Weights of a small image FSQ autoencoder.
Model: 48-pixel images, encoder arch efficientnet, encoder widths [16, 32, 64].
Data: trained on rendered made-up planets, 195000 training examples, 13.1 epochs.
Rows from block 2 of the decoder, named by matrix and row number. Each number is 50 + 15 x the weight over the matrix's rms, rounded and kept within 0 to 99. All counts start at 0.
# conv: 3x3 conv (decoder.decb.0.0.conv.weight, 192x192x3x3), inputs 96-119, a 3x3 kernel for each
conv.98:27 63 47 65 42 63 22 30 99 41 53 54 49 40 50 37 48 54 21 84 35 48 78 61 44 71 61 40 56 52 10 99 31 69 32 50 60 33 53 34 34 44 24 47 57 61 50 58 54 36 58 51 39 31 33 53 33 42 32 53 55 67 38 79 45 45 48 41 73 46 58 43 51 56 44 58 22 65 40 52 35 44 50 65 60 48 56 83 97 32 66 71 28 48 43 44 41 34 38 28 44 61 41 62 24 44 32 58 70 70 67 41 63 35 55 48 54 49 54 46 73 36 56 43 53 73 52 23 53 30 80 51 62 41 21 69 66 71 48 54 47 45 41 46 67 53 57 47 64 58 30 41 24 67 68 45 62 93 22 55 20 51 51 64 57 42 75 28 33 55 82 47 55 46 62 31 64 35 42 54 48 31 40 58 43 54 37 25 56 39 58 51 48 47 30 54 30 57 44 41 30 46 40 35 58 46 45 42 43 52 76 42 48 30 42 71
conv.99:53 49 48 53 63 61 49 51 53 60 56 56 49 38 46 50 60 57 47 47 45 45 44 50 49 49 41 44 34 43 53 46 46 42 56 39 59 44 39 60 78 53 43 46 53 45 47 45 61 68 50 49 54 53 51 41 55 54 61 50 43 45 47 44 44 48 55 77 55 39 45 49 52 37 44 56 37 44 41 54 45 56 49 40 53 66 52 49 55 47 42 52 60 59 35 48 61 48 53 41 42 49 53 43 52 52 50 47 54 51 50 49 35 51 47 39 54 53 51 47 54 58 41 48 59 50 50 56 51 47 63 71 49 47 50 46 41 50 57 47 36 49 62 53 52 49 52 52 58 51 44 42 47 44 46 55 53 37 58 59 44 51 49 45 49 58 46 41 47 39 49 39 58 54 41 53 49 62 40 38 40 62 39 49 71 46 47 45 37 53 50 46 50 37 44 50 58 53 57 57 62 46 28 57 58 43 56 50 54 52 47 49 52 55 54 49
conv.100:53 48 42 16 53 22 65 55 55 40 42 54 69 61 37 54 37 33 59 51 68 61 60 45 54 71 46 65 62 68 25 74 44 41 60 71 56 57 30 33 42 42 74 57 47 52 62 39 39 35 52 37 64 71 65 55 53 30 47 45 56 71 54 50 66 51 58 35 54 47 59 39 37 54 80 34 43 62 55 51 40 42 54 65 59 39 57 53 68 38 53 43 31 77 49 72 37 77 34 47 72 57 39 60 65 39 39 79 68 72 76 50 66 76 50 41 35 43 40 58 44 36 43 39 46 61 21 51 81 51 72 91 28 42 42 80 56 47 64 59 59 31 56 49 59 76 52 45 20 62 17 61 69 61 37 36 32 56 65 48 51 42 94 60 33 28 44 48 46 29 20 59 48 53 62 45 61 59 76 60 42 40 52 45 38 59 64 70 58 67 27 51 69 68 64 60 52 37 58 42 43 48 54 52 67 66 48 58 84 67 43 74 52 25 20 60
conv.101:43 41 63 67 62 58 83 54 58 56 51 48 36 39 50 39 46 53 06 35 44 50 53 52 61 50 38 78 40 39 86 33 38 75 33 46 14 31 34 39 48 46 45 65 54 72 59 35 73 59 42 77 47 33 43 61 62 46 45 52 44 61 59 52 60 68 53 60 59 49 41 36 36 29 29 35 43 34 20 37 23 63 65 56 58 66 39 35 31 23 80 71 78 60 55 57 51 52 60 56 36 35 81 48 31 67 12 25 44 56 38 55 64 44 43 56 42 36 40 53 34 40 52 45 47 59 65 58 84 53 38 59 65 34 54 12 43 39 38 59 45 12 30 14 48 59 80 36 63 85 42 43 66 71 55 51 55 41 46 56 38 49 65 71 69 52 40 51 36 37 45 48 59 60 36 53 78 03 32 44 68 54 52 56 39 49 67 57 69 60 55 63 45 40 49 65 53 84 40 46 56 49 48 57 62 51 59 58 41 54 54 49 52 67 61 46
conv.102:50 83 40 52 23 38 46 39 55 58 51 57 59 50 49 54 65 64 53 49 55 67 64 13 18 40 58 61 69 74 65 64 45 99 61 75 85 51 58 51 64 72 68 64 60 74 57 51 58 52 37 50 23 36 67 42 36 55 58 58 67 65 78 48 46 28 61 71 53 64 63 39 53 40 43 50 37 28 56 75 51 90 43 56 60 52 61 09 34 61 68 46 80 52 38 31 23 39 15 48 49 23 68 54 23 32 48 61 45 50 57 37 55 78 55 43 63 71 70 70 59 50 69 51 33 41 24 08 27 66 83 20 24 69 60 58 38 47 53 69 39 40 59 44 69 66 31 55 65 46 49 58 38 28 41 38 43 60 60 53 46 65 58 50 24 44 74 40 40 60 53 60 50 69 64 42 95 37 46 36 50 53 60 60 33 46 62 45 41 64 49 42 42 32 36 47 48 66 35 49 51 39 51 52 46 53 55 66 56 40 67 28 52 30 35 46
conv.103:27 49 42 77 67 38 48 45 23 45 52 60 37 59 66 42 55 63 43 64 80 36 62 74 67 56 47 26 59 51 57 41 39 92 31 49 44 79 52 32 71 45 22 66 43 83 72 82 60 46 72 85 44 48 52 71 67 46 59 54 43 43 21 65 52 36 53 64 35 43 68 51 46 47 51 14 41 59 46 67 65 40 49 53 65 65 37 58 57 40 91 41 61 36 42 58 42 39 62 66 68 60 50 46 44 72 64 53 34 64 50 38 59 31 25 56 46 69 54 41 43 40 84 58 72 79 31 70 70 17 88 70 33 73 50 54 36 62 54 51 48 50 41 42 55 76 49 51 72 37 13 55 54 72 58 18 43 39 21 28 49 32 51 45 56 58 31 28 61 28 24 99 38 50 62 44 61 34 73 66 65 47 56 62 62 60 52 61 75 04 51 67 45 49 59 42 33 55 38 28 33 41 45 45 41 52 56 22 43 68 57 52 48 39 39 39
conv.104:60 64 32 32 47 55 45 67 46 46 51 49 48 52 44 44 58 32 68 57 37 78 34 36 36 37 19 86 87 53 56 31 53 60 22 57 32 53 52 25 72 65 32 31 25 57 26 66 58 43 58 65 38 66 68 50 39 46 58 38 56 34 35 24 30 30 30 44 54 48 30 55 55 66 41 54 66 55 15 37 84 41 38 58 50 57 63 44 11 48 41 57 63 70 37 48 45 63 57 64 59 33 51 42 27 73 63 28 55 71 52 58 43 35 54 52 54 44 40 53 50 61 45 79 62 85 26 45 74 48 38 71 63 36 23 43 39 47 51 48 56 58 43 55 39 78 46 47 77 66 14 31 62 35 47 50 37 51 59 48 47 47 56 56 64 53 58 67 43 60 73 41 31 75 56 69 76 41 61 71 61 56 67 39 34 55 52 67 68 56 62 36 51 39 47 48 77 47 44 48 67 42 40 60 44 50 57 86 75 75 60 42 62 42 29 40
conv.105:54 50 38 36 36 48 74 45 86 59 49 48 40 43 57 37 61 52 58 38 36 43 43 53 39 42 58 58 72 29 48 39 42 77 99 68 51 56 37 46 76 47 61 44 42 22 44 51 52 62 51 56 54 44 51 43 45 46 55 30 34 55 64 41 49 44 46 71 46 70 37 66 47 51 78 23 35 61 39 70 55 27 94 67 32 34 50 34 04 36 56 29 47 67 35 43 41 66 74 52 54 37 44 34 52 42 39 35 53 58 56 51 45 48 61 64 53 36 51 48 71 41 44 72 24 39 47 57 38 63 71 71 58 80 36 49 38 47 49 56 52 40 76 70 64 56 74 54 23 33 40 38 45 44 56 48 50 48 49 57 48 45 49 35 47 58 66 52 49 51 67 40 49 55 71 51 56 78 53 74 49 60 38 44 45 40 52 36 60 39 40 21 25 24 45 38 65 50 39 52 54 58 50 53 60 59 41 21 64 60 39 42 50 43 63 59
conv.106:27 46 35 55 78 40 43 84 52 49 41 42 48 49 45 61 58 54 75 61 56 47 43 38 76 49 42 52 31 38 64 41 46 77 40 86 23 39 21 42 55 53 23 57 39 30 40 32 45 62 60 54 84 79 48 42 58 55 36 61 56 53 73 43 62 83 42 42 77 18 48 78 42 44 31 34 37 39 69 46 46 34 63 61 34 39 78 37 28 59 62 34 73 32 23 68 80 63 99 68 56 39 50 54 28 52 58 56 22 24 16 60 76 37 43 51 21 81 53 44 75 40 52 81 58 72 46 49 40 46 52 44 32 52 41 85 63 93 68 22 72 99 68 94 22 44 39 37 42 38 53 58 39 39 45 25 44 72 38 27 40 13 74 52 64 51 28 48 70 72 75 20 44 31 37 79 41 17 43 07 43 40 31 47 43 37 40 51 47 35 38 52 31 70 53 28 31 24 46 38 44 48 54 53 39 42 48 13 47 27 55 87 36 04 42 36
conv.107:55 57 72 44 48 35 19 21 34 56 39 40 67 46 48 44 40 54 93 48 40 63 66 56 43 31 52 52 47 32 51 52 50 44 82 45 36 56 55 47 56 74 38 36 34 67 56 59 53 61 69 49 71 60 55 56 60 41 40 41 37 44 41 59 62 54 56 62 73 30 40 61 70 62 27 56 48 27 38 47 47 42 37 27 52 40 29 19 49 50 68 71 47 51 57 64 71 55 79 66 45 38 62 49 67 47 56 62 45 56 55 58 54 41 65 78 72 15 19 54 51 47 54 45 33 33 26 52 98 43 58 60 40 47 23 57 58 36 51 62 46 51 75 47 46 35 36 50 38 54 21 29 31 47 40 31 37 57 42 47 48 34 61 63 36 64 63 55 66 52 55 52 37 45 42 83 26 57 56 22 57 60 51 68 70 38 62 61 41 57 45 42 56 48 46 70 44 43 65 58 63 57 58 59 54 41 57 58 75 53 46 64 38 43 72 74
conv.108:57 48 33 49 39 27 70 49 14 57 64 51 51 51 57 46 54 53 74 42 35 46 34 56 36 37 64 64 47 36 36 61 37 41 59 35 43 49 75 55 48 61 32 41 54 65 58 55 74 63 49 81 65 22 67 60 45 52 46 61 35 46 72 53 51 52 56 60 48 34 27 34 41 54 80 38 28 49 48 42 35 69 85 71 50 79 78 31 55 58 49 45 35 58 53 36 67 43 30 52 47 45 60 42 18 54 32 35 40 58 68 28 51 74 34 49 85 49 71 68 70 66 59 72 66 71 36 35 22 55 73 50 22 33 46 43 54 48 50 51 53 46 43 50 50 35 33 67 41 43 64 41 58 71 59 39 54 54 51 50 50 51 48 38 27 44 42 51 44 48 70 59 52 36 66 67 56 70 40 61 58 58 38 57 69 32 44 47 52 59 46 47 49 37 44 39 44 52 43 56 45 50 55 63 51 53 66 35 48 45 64 69 59 89 65 40
conv.109:50 52 31 27 27 54 52 38 62 58 63 68 48 39 47 42 56 53 53 66 70 63 54 50 36 29 87 56 64 88 62 32 52 69 60 58 64 33 25 47 72 45 69 33 20 36 73 61 49 64 34 41 22 31 51 09 54 37 52 59 43 43 54 25 33 49 38 67 40 51 51 47 55 42 27 33 34 47 44 43 31 49 50 64 57 61 57 43 06 89 53 50 64 80 35 48 34 67 71 65 99 36 54 51 33 67 79 73 45 56 46 54 46 69 48 48 42 35 51 84 47 54 32 33 48 41 46 73 54 64 81 61 52 63 49 45 57 46 47 60 42 34 55 39 43 98 32 53 63 27 44 34 26 34 46 59 53 29 62 47 43 68 70 51 49 60 49 43 45 44 80 20 51 77 37 34 68 56 32 67 50 51 55 33 49 38 51 63 73 68 55 50 61 37 65 51 65 67 58 50 56 69 41 48 62 48 50 54 84 44 41 43 59 57 75 57
conv.110:33 54 20 49 57 51 59 45 70 39 51 42 46 47 50 38 46 53 71 72 41 68 77 44 39 39 38 48 45 56 27 59 53 31 78 31 32 51 57 50 66 72 44 52 47 62 55 41 63 74 45 56 34 03 73 60 63 40 46 60 33 55 51 70 67 68 53 77 55 49 40 37 67 43 44 38 19 25 47 57 51 49 47 47 53 84 40 55 78 28 66 61 82 56 40 50 46 51 81 50 67 68 64 61 60 49 44 68 72 72 76 75 50 54 45 45 55 46 43 61 65 50 36 66 33 33 47 36 71 39 33 63 32 41 29 67 45 55 48 55 51 60 60 72 29 24 53 22 39 43 49 42 55 63 70 56 64 55 54 60 38 25 60 62 50 51 56 56 44 43 43 67 40 10 73 56 24 55 37 32 64 61 47 75 90 68 56 49 45 37 66 62 45 55 48 47 54 39 43 72 66 43 61 54 53 65 64 50 81 69 47 65 53 53 30 22
conv.111:50 51 66 23 52 49 38 69 52 58 49 47 58 52 48 48 49 50 42 58 52 54 79 36 36 50 33 71 68 52 34 90 57 20 51 36 29 41 61 32 50 84 43 29 64 45 74 71 30 40 67 56 64 83 46 34 24 15 42 26 48 42 51 38 60 70 42 39 65 46 32 30 63 55 37 78 79 41 70 79 48 51 78 76 46 31 57 39 39 42 69 48 27 71 59 29 60 68 30 55 60 65 56 81 54 40 53 29 59 51 53 50 41 57 53 48 75 59 54 63 32 44 52 46 38 44 58 45 64 49 48 76 47 79 77 70 62 54 47 57 49 37 52 41 72 73 64 62 55 72 47 49 35 50 41 44 53 52 40 60 52 46 54 56 41 48 75 37 42 49 30 59 64 69 55 53 44 36 79 49 41 43 38 54 65 52 49 63 50 65 48 43 49 43 01 63 42 21 54 49 64 58 57 69 47 50 55 29 21 34 20 27 41 24 57 52
conv.112:50 46 43 52 54 58 51 47 48 59 49 47 52 43 48 48 60 61 41 52 47 46 57 56 49 50 49 49 45 49 48 49 52 42 61 44 57 49 37 51 69 58 45 46 57 48 47 46 58 65 48 47 50 50 51 45 51 49 61 51 42 48 56 44 49 48 47 76 54 46 44 46 59 40 45 50 41 49 34 56 53 53 52 46 49 62 52 53 59 48 41 48 64 57 37 41 56 47 53 43 45 53 55 44 57 48 40 50 60 57 59 56 32 52 51 46 59 52 48 47 49 62 50 46 47 43 49 54 51 44 61 63 49 56 47 48 42 46 53 56 39 44 64 56 51 49 49 50 57 46 47 43 48 46 41 54 58 33 53 64 48 50 47 52 48 52 47 40 46 40 55 39 53 59 48 53 44 66 50 36 37 61 47 46 69 47 46 50 38 57 49 42 51 38 46 46 58 59 55 52 57 51 19 47 58 50 54 53 50 52 52 52 53 56 55 49
conv.113:31 76 19 61 18 56 37 75 47 47 50 53 42 46 64 59 52 57 93 55 20 68 63 76 62 80 80 25 46 42 37 67 74 49 15 43 45 18 43 65 69 32 77 72 49 51 48 44 38 53 56 40 31 28 30 70 49 26 34 43 45 46 50 61 22 46 37 56 44 36 33 52 85 82 53 22 07 54 46 53 32 75 26 45 29 64 47 75 93 56 65 29 57 35 46 55 51 48 63 53 34 40 43 54 38 16 42 32 56 56 51 19 56 39 90 77 74 23 59 72 91 41 47 40 54 27 72 37 66 59 99 56 13 00 64 65 36 49 48 47 54 35 15 43 86 55 50 33 94 48 41 26 22 53 67 46 77 56 48 52 48 66 30 46 48 34 39 41 52 58 64 28 38 51 72 54 68 20 65 61 30 33 54 69 45 61 47 64 69 79 45 62 51 35 69 63 43 60 48 47 45 36 46 59 67 69 60 48 70 49 51 10 64 18 55 36
conv.114:34 50 43 59 65 53 53 79 67 58 61 51 56 55 49 49 41 22 38 30 70 43 38 62 34 52 70 61 28 38 45 31 35 62 55 55 58 58 47 67 55 38 79 74 32 76 62 49 63 37 31 63 36 27 45 51 69 45 38 49 65 60 55 53 55 63 70 46 59 42 55 71 84 74 90 43 26 49 34 28 39 41 87 64 39 78 60 41 60 37 43 45 24 48 50 45 61 52 61 42 35 41 34 35 35 51 64 68 37 32 37 22 51 46 30 52 51 48 63 60 44 51 46 58 57 46 69 69 89 38 55 82 03 28 48 57 62 85 38 45 75 52 50 66 62 68 65 66 57 65 50 46 59 47 36 28 46 64 41 49 75 55 69 50 56 70 48 51 60 55 47 53 63 20 57 39 31 65 53 60 40 61 51 47 50 47 37 53 51 42 49 29 30 63 32 55 59 30 41 45 35 43 61 59 35 51 61 56 67 59 51 53 48 49 44 34
conv.115:50 34 49 51 76 20 35 31 67 38 50 49 56 53 48 51 39 44 56 60 46 64 56 42 46 76 49 87 63 69 22 46 39 58 38 92 71 34 63 45 37 50 61 38 43 51 56 24 44 37 54 34 59 59 15 68 55 51 52 19 35 60 99 50 55 17 45 14 59 44 56 41 27 64 43 57 25 29 40 39 48 34 44 67 48 09 67 72 99 36 44 57 22 54 37 73 54 85 38 58 01 37 38 64 68 72 59 45 46 26 47 39 63 70 69 62 54 34 32 44 39 47 24 36 41 56 79 68 46 43 47 75 61 48 22 62 68 65 53 62 55 66 51 27 29 60 46 40 44 93 46 40 21 37 24 60 51 80 50 58 40 63 33 43 77 38 68 58 54 29 46 18 65 63 46 66 32 45 64 44 38 42 46 48 46 45 28 36 63 63 38 54 46 20 56 89 68 54 56 60 69 41 51 61 45 41 53 44 16 50 30 51 45 44 48 76
conv.116:54 54 46 54 63 54 43 52 61 51 51 48 53 49 47 58 55 52 47 49 43 44 53 50 45 50 42 48 46 47 47 48 47 32 39 35 68 60 52 70 77 48 51 60 49 41 45 51 43 47 52 53 54 55 60 55 54 61 59 47 38 36 33 39 26 38 50 55 48 47 51 49 65 71 70 60 62 69 43 61 61 58 42 26 52 41 31 55 59 56 43 50 63 47 45 66 60 62 66 45 46 56 47 46 55 36 42 49 47 52 51 48 45 46 51 46 44 48 45 47 47 54 53 47 51 50 50 51 53 49 56 58 60 51 47 43 40 55 44 46 52 55 59 56 65 56 59 66 64 63 62 66 67 54 45 41 52 45 47 49 42 48 43 42 52 47 44 43 32 36 44 41 50 47 48 59 46 60 57 47 42 49 47 53 59 44 35 32 29 57 62 49 50 55 51 52 58 57 46 49 48 42 44 47 51 49 51 37 37 43 45 51 50 46 51 54
conv.117:53 50 46 52 57 59 47 47 51 58 45 47 49 45 48 48 60 55 44 48 50 50 51 54 51 49 45 55 53 57 52 52 50 48 61 46 56 48 35 51 67 53 46 48 58 43 47 49 54 65 52 47 50 48 57 49 54 49 53 42 41 40 48 44 50 48 48 73 51 47 47 48 61 44 50 56 48 56 44 60 57 48 44 42 45 55 47 47 51 43 45 51 65 59 38 44 58 49 50 47 46 45 54 47 52 51 47 50 57 52 49 51 31 48 50 42 54 56 53 50 54 67 55 50 56 49 44 53 55 43 56 57 54 52 44 45 40 43 54 51 40 42 57 49 53 56 58 62 68 52 56 54 54 48 50 52 57 36 54 61 47 52 54 57 54 56 45 44 50 46 53 35 52 55 46 54 48 62 48 43 43 69 54 48 65 46 47 49 42 57 50 46 51 39 46 44 52 54 55 51 58 48 24 47 60 51 57 50 46 48 45 47 49 52 47 44
conv.118:44 39 49 84 31 49 68 57 20 43 49 51 45 48 36 48 43 48 60 40 65 66 77 19 57 42 36 46 97 33 67 74 18 41 44 27 49 70 36 74 28 71 60 52 67 48 45 45 66 51 58 52 31 40 30 56 31 50 21 53 61 37 29 25 45 47 37 40 75 38 53 69 46 52 82 23 55 42 80 34 49 14 60 79 12 51 39 51 55 44 51 38 72 32 96 36 53 47 53 38 40 42 12 33 37 36 61 59 48 51 40 52 62 38 50 66 52 45 37 34 59 56 54 37 72 61 30 49 82 60 25 40 28 44 54 41 52 38 46 66 50 64 52 50 44 57 47 62 31 58 91 37 77 36 28 51 42 32 27 44 54 56 56 74 23 70 61 50 62 54 03 70 35 76 75 31 57 60 66 38 38 52 61 51 17 63 55 43 33 52 40 52 66 52 17 40 51 60 71 48 50 54 53 42 46 54 47 57 48 46 71 69 65 46 68 82
conv.119:50 64 63 67 56 43 42 44 15 60 49 36 58 60 56 61 54 44 22 48 55 44 41 59 47 49 68 59 26 47 66 06 29 84 27 55 67 74 65 54 66 72 10 65 49 43 56 51 70 50 47 69 53 37 29 59 60 17 23 45 40 66 79 45 69 48 53 42 51 54 59 47 60 66 46 17 41 45 40 28 54 39 92 51 55 62 78 37 17 69 57 44 17 55 58 34 64 53 44 54 43 69 39 41 39 32 63 56 66 46 61 45 66 66 31 28 17 45 60 57 32 65 40 27 42 47 54 56 82 62 70 81 17 28 58 50 48 51 52 19 49 65 25 45 51 78 60 54 51 78 40 72 58 62 49 46 39 59 45 33 57 43 54 49 55 45 33 41 63 71 50 35 49 22 34 51 16 26 34 23 60 66 59 70 46 38 67 59 52 73 39 36 64 60 50 56 32 47 47 48 49 45 63 69 46 55 55 41 60 33 68 72 42 47 46 47
conv.120:54 34 70 50 51 64 27 44 36 62 54 47 55 48 51 59 49 44 40 59 65 65 64 25 52 66 59 50 67 39 44 49 52 83 32 35 43 66 48 47 43 47 63 57 50 58 61 44 47 74 49 32 69 74 30 57 55 35 60 42 48 50 17 55 55 64 27 44 37 46 48 25 27 32 69 28 67 73 51 16 34 56 52 44 48 37 54 99 43 28 52 38 72 70 61 53 39 48 76 65 06 13 70 52 57 48 70 66 30 43 44 42 44 52 55 72 82 57 50 55 50 33 76 66 10 35 28 91 68 90 40 42 42 90 63 66 55 60 59 56 46 52 48 42 56 51 51 36 37 52 71 46 23 42 63 55 65 67 38 60 74 69 44 63 36 48 59 49 45 72 58 33 60 76 50 40 46 40 71 19 38 57 67 46 42 64 51 61 48 58 45 59 46 14 32 68 50 61 62 60 50 63 51 49 37 37 48 60 73 53 16 40 71 50 72 55
conv.121:72 52 38 34 74 52 33 42 45 48 44 42 43 51 45 58 61 44 45 48 85 71 73 53 39 51 68 54 57 15 30 50 28 48 83 42 83 64 55 50 13 47 46 35 62 49 45 31 61 48 50 86 90 97 20 00 35 33 43 78 38 57 81 60 75 69 63 33 44 32 31 44 28 40 37 45 64 40 43 37 34 47 51 48 57 34 40 22 38 57 20 39 33 64 66 31 54 49 56 79 71 77 61 54 57 49 39 34 49 52 48 46 34 48 53 37 47 51 29 54 58 18 27 85 49 38 60 67 84 63 34 52 43 64 39 53 52 47 54 38 32 69 57 48 41 73 52 30 29 44 18 37 43 68 54 71 66 55 70 52 51 54 53 54 74 51 51 73 45 50 78 32 47 65 32 59 51 52 99 82 44 50 45 68 66 54 61 68 46 49 51 38 47 36 29 58 34 57 52 39 38 38 39 39 47 47 45 28 47 25 14 58 26 21 46 38
conv.122:51 47 42 54 58 60 51 48 48 60 46 43 47 37 46 45 58 61 38 49 48 45 57 56 50 49 49 46 46 47 52 58 57 45 67 47 53 44 33 46 61 56 41 39 57 45 46 43 61 67 53 51 53 57 55 48 52 49 63 51 44 48 55 46 55 48 48 80 58 46 42 41 60 38 40 53 50 52 43 61 58 52 46 48 41 52 54 50 55 50 43 49 65 62 39 38 56 46 49 38 41 48 51 43 53 47 40 43 62 57 57 55 29 47 54 44 61 52 47 49 52 67 53 45 48 43 49 52 53 43 58 60 45 52 35 56 48 47 58 62 40 42 63 59 49 48 46 53 59 41 50 46 43 47 43 59 61 34 56 67 49 52 47 56 48 52 47 38 53 44 57 37 48 63 46 48 47 61 51 35 36 60 47 44 69 48 47 49 36 60 51 45 55 38 44 48 61 61 58 54 61 51 17 43 61 47 56 51 48 51 50 46 49 61 55 43
conv.123:46 45 78 29 31 64 57 54 71 31 22 26 54 64 52 63 64 46 60 26 57 81 54 41 71 70 52 46 44 57 48 76 64 41 52 58 59 88 81 38 32 73 49 50 51 41 39 34 48 42 43 50 35 52 52 62 29 46 50 53 67 82 68 48 72 62 41 34 78 45 44 78 61 38 44 58 83 51 46 76 65 79 97 56 71 56 39 62 38 40 57 49 61 55 55 42 48 59 64 59 45 54 65 61 55 61 70 56 44 44 49 34 40 45 40 55 46 81 73 31 57 62 59 53 35 57 43 68 71 41 12 30 42 61 53 62 56 43 38 48 51 31 28 55 60 44 55 48 25 74 30 25 89 49 25 46 41 23 37 43 58 52 78 45 15 51 31 18 65 67 29 62 50 45 58 23 45 45 43 50 50 58 50 58 38 54 64 62 52 75 32 48 57 54 45 59 58 42 42 24 42 30 40 37 33 55 43 36 38 57 46 58 42 22 38 43
conv.124:52 46 77 49 54 62 47 34 19 57 46 59 47 54 56 45 51 48 34 35 72 71 55 85 63 39 33 61 31 43 62 67 50 59 54 66 53 40 40 38 65 55 56 63 62 43 44 30 53 71 38 33 46 35 57 57 54 66 53 40 70 44 48 48 43 50 25 51 50 43 45 59 36 42 84 54 33 46 59 86 35 62 44 38 50 64 46 75 73 39 58 56 61 76 39 77 36 50 57 59 64 75 63 46 76 32 26 63 51 50 17 44 43 18 65 63 40 11 31 47 47 75 65 62 59 43 39 66 64 87 78 61 99 61 78 73 49 48 63 56 45 47 48 35 62 28 41 32 39 32 62 55 66 36 54 31 52 50 31 46 28 31 81 68 54 50 43 34 46 35 31 16 22 05 26 34 62 59 54 25 40 38 37 33 48 62 51 48 51 80 56 87 46 32 82 31 37 46 48 48 61 47 52 60 55 54 51 33 42 76 23 26 52 42 60 34
conv.125:56 53 45 57 57 63 52 50 55 55 46 45 53 46 49 50 59 62 42 46 44 51 54 50 51 50 46 52 51 50 54 54 52 45 58 42 68 60 43 53 66 63 51 48 63 46 48 48 58 66 56 52 53 55 52 50 51 49 57 51 42 42 48 45 50 50 52 74 60 55 50 51 58 40 45 48 49 50 35 54 49 49 42 38 44 56 46 59 62 51 40 46 67 57 43 43 53 49 56 42 43 53 53 46 57 41 39 50 60 55 61 52 33 49 49 51 61 49 51 47 51 60 53 45 46 45 49 60 59 48 50 55 59 55 43 50 42 44 55 60 45 49 61 59 49 48 50 54 56 47 52 47 52 52 40 56 59 35 47 65 47 49 49 57 52 47 44 44 44 43 53 44 53 61 55 52 46 66 55 37 44 67 54 48 60 44 42 40 33 54 44 45 50 35 45 45 56 63 55 54 60 49 25 45 56 52 57 56 54 57 54 56 59 58 57 54
conv.126:76 63 37 53 42 51 52 26 34 50 46 52 59 58 55 66 70 55 72 45 34 59 51 33 53 37 28 54 53 65 47 51 48 46 50 49 73 69 53 66 90 68 54 56 51 38 46 50 49 50 47 47 40 51 57 39 46 40 50 56 51 56 55 50 43 60 52 73 77 63 63 72 46 44 47 45 58 54 40 66 54 82 63 61 85 63 51 50 44 55 56 47 72 46 19 53 43 38 53 59 68 77 65 54 66 50 59 69 47 50 60 43 36 54 49 55 57 72 63 41 62 64 44 49 54 51 10 35 70 31 59 48 47 54 24 50 51 64 48 65 63 58 77 74 55 39 53 65 58 61 41 53 70 42 39 35 46 37 47 59 48 48 77 65 47 74 76 68 58 59 63 47 33 30 50 53 46 52 56 50 51 71 66 45 69 62 55 62 47 69 86 74 57 61 66 54 60 54 60 52 48 62 48 55 63 56 59 56 54 52 56 46 51 47 32 43
conv.127:62 53 28 59 45 39 63 38 46 74 47 47 71 57 55 56 62 64 60 47 50 58 35 37 40 25 37 43 50 66 60 52 70 62 56 46 46 64 45 44 55 71 66 58 73 40 62 74 38 62 63 41 42 36 42 55 36 40 43 38 49 43 43 34 45 37 41 60 50 53 51 47 79 21 34 61 55 46 53 66 50 44 43 30 28 40 44 46 49 49 37 54 71 51 52 44 45 45 55 44 39 44 28 34 42 36 27 40 62 57 49 44 28 51 34 57 74 73 75 70 64 77 60 48 55 59 41 66 91 47 57 71 57 62 48 45 43 33 42 68 44 33 50 58 54 49 55 65 73 57 53 65 60 57 48 52 52 23 34 32 35 28 44 56 46 53 45 44 67 55 56 37 59 65 61 49 61 53 25 37 58 79 57 50 50 45 44 37 42 58 52 40 49 35 35 43 32 41 59 55 59 60 41 53 52 49 51 73 64 76 70 49 52 57 32 43
conv.128:54 47 47 56 59 62 52 49 57 55 54 47 49 35 42 52 57 57 44 51 40 43 50 52 50 53 47 49 43 46 55 53 51 41 50 44 62 49 42 63 79 56 45 47 55 47 45 48 56 62 51 52 54 51 59 46 49 57 61 51 43 44 46 43 36 43 53 78 60 50 53 50 56 50 49 57 50 53 38 55 53 60 47 33 51 59 51 50 57 53 46 47 69 53 41 51 56 51 49 37 46 51 51 45 56 45 40 49 56 57 56 56 42 52 53 44 56 49 48 48 46 55 50 43 54 49 50 47 46 42 59 61 50 45 46 48 42 51 48 49 41 50 66 55 57 52 56 53 63 56 48 50 47 47 42 49 55 38 53 61 42 48 40 44 46 51 53 41 42 35 49 51 54 59 48 52 52 62 54 36 38 52 44 44 66 47 37 39 30 51 54 47 49 39 45 45 49 56 54 58 57 49 33 46 54 42 52 52 50 51 50 48 57 57 63 55
conv.129:23 26 20 46 38 67 48 24 53 84 59 47 59 48 37 66 65 62 60 61 75 43 48 55 72 72 79 83 48 76 54 45 99 54 43 80 64 66 27 61 44 22 40 25 17 53 62 61 52 55 76 39 26 56 39 54 19 35 68 50 28 73 83 59 35 29 70 46 56 73 50 67 99 67 49 77 79 59 32 32 42 36 37 37 27 51 28 33 65 55 21 48 55 35 71 58 35 61 48 64 54 55 63 75 72 55 45 31 45 61 51 54 62 56 37 49 49 34 53 53 32 43 41 50 60 56 51 47 18 67 48 15 58 66 21 39 56 30 47 51 43 22 29 48 85 62 46 72 55 51 63 28 43 54 61 51 32 37 35 45 62 52 50 62 63 52 51 56 35 32 48 80 78 53 77 72 33 46 50 34 62 47 65 53 48 61 69 82 81 44 26 22 59 50 26 60 63 45 56 74 62 45 56 44 39 46 40 28 65 61 59 97 88 26 48 40
conv.130:39 64 84 54 49 68 70 58 33 54 50 57 32 42 52 35 42 50 37 53 54 59 65 68 61 45 42 47 44 28 34 18 32 64 70 76 25 03 18 30 32 38 53 63 49 66 60 46 47 47 39 49 37 68 55 39 32 49 39 34 63 59 61 48 60 54 28 54 54 50 50 38 38 22 39 43 30 42 48 44 37 60 60 58 59 72 53 65 60 46 43 52 46 53 42 21 41 44 40 61 76 62 46 53 57 66 62 69 45 47 51 50 62 54 38 51 37 38 37 40 37 58 41 53 75 52 25 17 25 54 57 51 41 61 80 43 60 50 41 60 23 31 30 09 54 25 28 31 36 33 49 43 38 60 62 59 65 49 47 31 37 35 72 73 39 53 44 28 65 53 30 41 36 61 59 54 71 72 72 66 69 78 67 56 74 68 59 74 70 54 53 48 52 31 36 47 46 64 40 43 57 38 33 47 37 38 43 33 33 38 31 22 28 74 61 33